A small masked spectrogram model, trained from scratch: encoder arch vit.
Rows from block 5 of the encoder, named by matrix and row number. Rows with one number belong to one attention dimension. Each number is 128 + 24 x the weight over its row's rms, rounded and kept within 0 to 255. All counts start at 0. After the name is the row's rms in percent of the matrix's.
# v: attention query, key and value (stacked) (encoder.blocks.5.attn.qkv.weight, 480x160, the v third), inputs 0-39
# proj: attention output (encoder.blocks.5.attn.proj.weight, 160x160, transposed), outputs 0-39
v.75 108 [136 139  98 146 142 154 120 152 154 100 156 135 161 166 170 104  79 136 153 141 159 132  92 102 103 127 128 129 133  94 146  93 141 126 136 138 144 168 122  91]
v.76 108 [ 74 126 111  83 131 161 113 140 110  97  99 125 156 170 119  80 124 114 147 147  64 137 112  95 162 153 112 141 111 112 146 122 108 140 125  98 136 125 144 197]
v.77 098 [148 111  87 111 122 101 123 131 141  67 186 136 149 157 101  83 134 136 113 110 106 126 141 149 118 130 170 110 156 189 136 147  90 115 102 153 105 149 116 170]
v.78 108 [ 98 120 129 112  98 119 168 138 143 161 155 102 116 111 103  92 157  84 119 126 137 105 161 117 124 138 132 150 144 180 126 124 103 114  89 166  69 152  99 118]
v.79 101 [162 117 136 123  97  78 143  85  96 147 120 194 135 125 102 153 136 100 142  95 124 126 141 157  97 129 151 113 116 133 141 142 135  89 114 164 129 132 146 138]
v.80 097 [176 137 127 113 145 137 127 178 156 144 119 152 126  67 151 153 134 129 128 168 112 107  77 126 161 144 131  97 171 167 130 133 184 129 121 118  78 108 161 186]
v.81 090 [123  83 108 168 127 165 114 120  79 139 160 130 114 103 134 137 107 121 142 144 113 111 114 116 148 131  75 134 148 143  87 120 125 158 169 142 120 138 114 118]
v.82 110 [115 154 103 162  96 113 128 104  97 138 102 128 111 113 110 153 136 111  96 113 161 144 135 103 140 113 140 114 123 120 147 103 117 119  74 122 153 136  93 174]
v.83 099 [122 122  97 158 128 118 126 120 138 105 131 128 130 140 127 139 135 118 149 165 105 100 162 138 103 101 119 148 154 142 139 107 109 103  93 163  47 141 145 135]
v.84 102 [109 127 123 152  91 108 111 147  90 114 156  81 169 143 109 119 146 132 164 164 105 125  65  91 136  80 169 124 160 125 130 139 120 154 110 138 116 167 178 137]
v.85 109 [ 92 124 165 115 127 164 112 112 121 145  77 126 129 106 151 155 102 116 148 154 148 124  85 113 152 128 125  67 115 115 135  93 136 102 135 115 116  76 121 110]
v.86 111 [147 114  83 128 148 125 117  95 146  90 153 102  72 108 153 127 138 130 119 158 153 142 111 148 112 142 107 164 134 103 133 105 146 117 131 134 129 142 125 163]
v.87 098 [133 159 146 162 112 123  91 129 134 106  83 118 122 107 157 140 144 143  94 122 126 118 133 112 128 125 116 112 151 142 160 131 120 114 123 158 118 127 122 117]
v.88 105 [156 126 135 110 109 133 142 106 126 114 112 133 142 116  93 140 136 138 112  91  97 114 113 124 144  88 118 148 124 212 148 141  85 101  99 141  97 147 138  82]
v.89 111 [187 151 119 124 136 128  93 127 117 134 138 146  93  91 119 148  87 167 122 113 124 126  98 131 144 116 129 123 104 134 128 135 117 168 163 139 113 113 130 144]
v.90 106 [123 148 124 112  96 133 115 158 140 138 106 149 135 148 147  99 161 151 102 143 118 128 160 120 142 144 163 116 102 105 109 110 140 141  80 112 116 141  79 138]
v.91 118 [ 99  73 151 147 125 121 156 134  68 108 114 127 122 130  97 128 121 137 140 144 147 133 142 127 133 104 160 145 122 124 120 131 110 155 157 122 167  95 135 120]
proj.75 115 [ 93 116 138 146 166 106 124 117  89 160 126 136 108  75 120 107 136 103 124 144 122 151 131 129 133  76 114 108 108  96  90 157 128 147 142 108 134  90 166 142]
proj.76 109 [158 129 125 135  80  96 144 124 144 162 119 151 130 135 115 152 158 100 139  80 115 113 126 136  61 156 115 131 170 108 127 146 188 103 136 193 153 180 167  93]
proj.77 099 [118 127 158 141 121 156 135 137  93 153 126 121 102  56 134 127 122  97 106 160 144 127  99 104 148 113 122 152 104 103 120 131 132 130 117 112 148  89 137 134]
proj.78 092 [135 147 123 148 123 120 128  98 115 102 108 152 157 170 154 171 161 143 153 140 101 136  97 141 122  94 110 153 122 134 161  96 102 139 122 128 142  86 145  92]
proj.79 106 [105 109 126 144  93 159 100 113 128 128 152 153 121 114 157 109 111 138 108 124 110 147 102 121 125 108 143 100 155 137 136  90 125 179 105 171 136 143 126 106]
proj.80 106 [144 116 165 122 107 126 131 127  68 116 130 163 135 199 101 131 150 132 129 112 100 131 149 106 103 119 133 152 109 122 135 127  85  98 132 109  98 130 109 141]
proj.81 100 [120 115 183 103 166  87 119 119 118 122  92 153 158 141 126 129 142 131 101 114 160 130 151 125 123 135 178 102 151 148 127 109 118 125 119 138 135 125 114 181]
proj.82 099 [144 127 173 116 140 117 120 145 133 127 191  85 172 109 123 106 146 119 164 136 120  83 116 154  97 152  93 156 136 157 107 185 116 144 116 134 158 155 139  86]
proj.83 090 [127 129 151  85 124 127 141 134 125 152 161 130 120  74 107 158 106 149 150 140 159 145 123 106  80 132  83 164 108 121 106 147 137 137 149  95 157 102 168 138]
proj.84 099 [142  83 129 148 138 114 118  93 122 119  98 130 102  62 134  90 137 124 132 111 182 144 152 149  89 108 118 145 135 164 145 137 141 126 147 157 121 109 139 129]
proj.85 103 [146 115 130 121  97 111 142 162 158 131 149 151 174 201 133 155 145 155 170  42  95  95 156 137  91 152  97 136 171 126 169 135 118 121  91 170 141 160 112 133]
proj.86 114 [169 168 164  86 175 125 127 140 116 117  99 106 135 166 127  98  98 117 122  91 133 135 129 126 162 143 108 151 118 186 123 158  56 177  96  85 125 112 140  90]
proj.87 101 [ 72 113 142 116 159 146 157 142 133 158 142 155 122 152  95 138 112 124 130 141 104 120 127 138 106 139 108 153 102 146 125 157 161 117 106  87 160 126 157 150]
proj.88 110 [106 120 125 130  89 170 133 101 135 131 157 166 101 139 144 115 132 179 135 101 151 150  99 120 137 136 160 146 134  60  89 108 159 174 127 163 123 113 129 148]
proj.89 099 [100  89 156 132 133 111 146 142 136 126 114 107 155 120 163 115 172 141  93 135 157 120 149 103 128 124 132 152 164 147 114 133 147 108 111 149 107 125 116 112]
proj.90 097 [148 100 166 114 105  79 160 113 105 152 137 114 128 125  79 135  93  62 141 114 113 105 115 116 143 120 114 109 127 167 167 157 141 111 176 124 188 129 160 144]
proj.91 119 [173 139 115 135 139 128 103 116 168 127 123 129 144 106 162 123 140 106 161 120 127 104 131 118 181 108 117  91 155 126 164  99 157 143  97 151 138 118 125 138]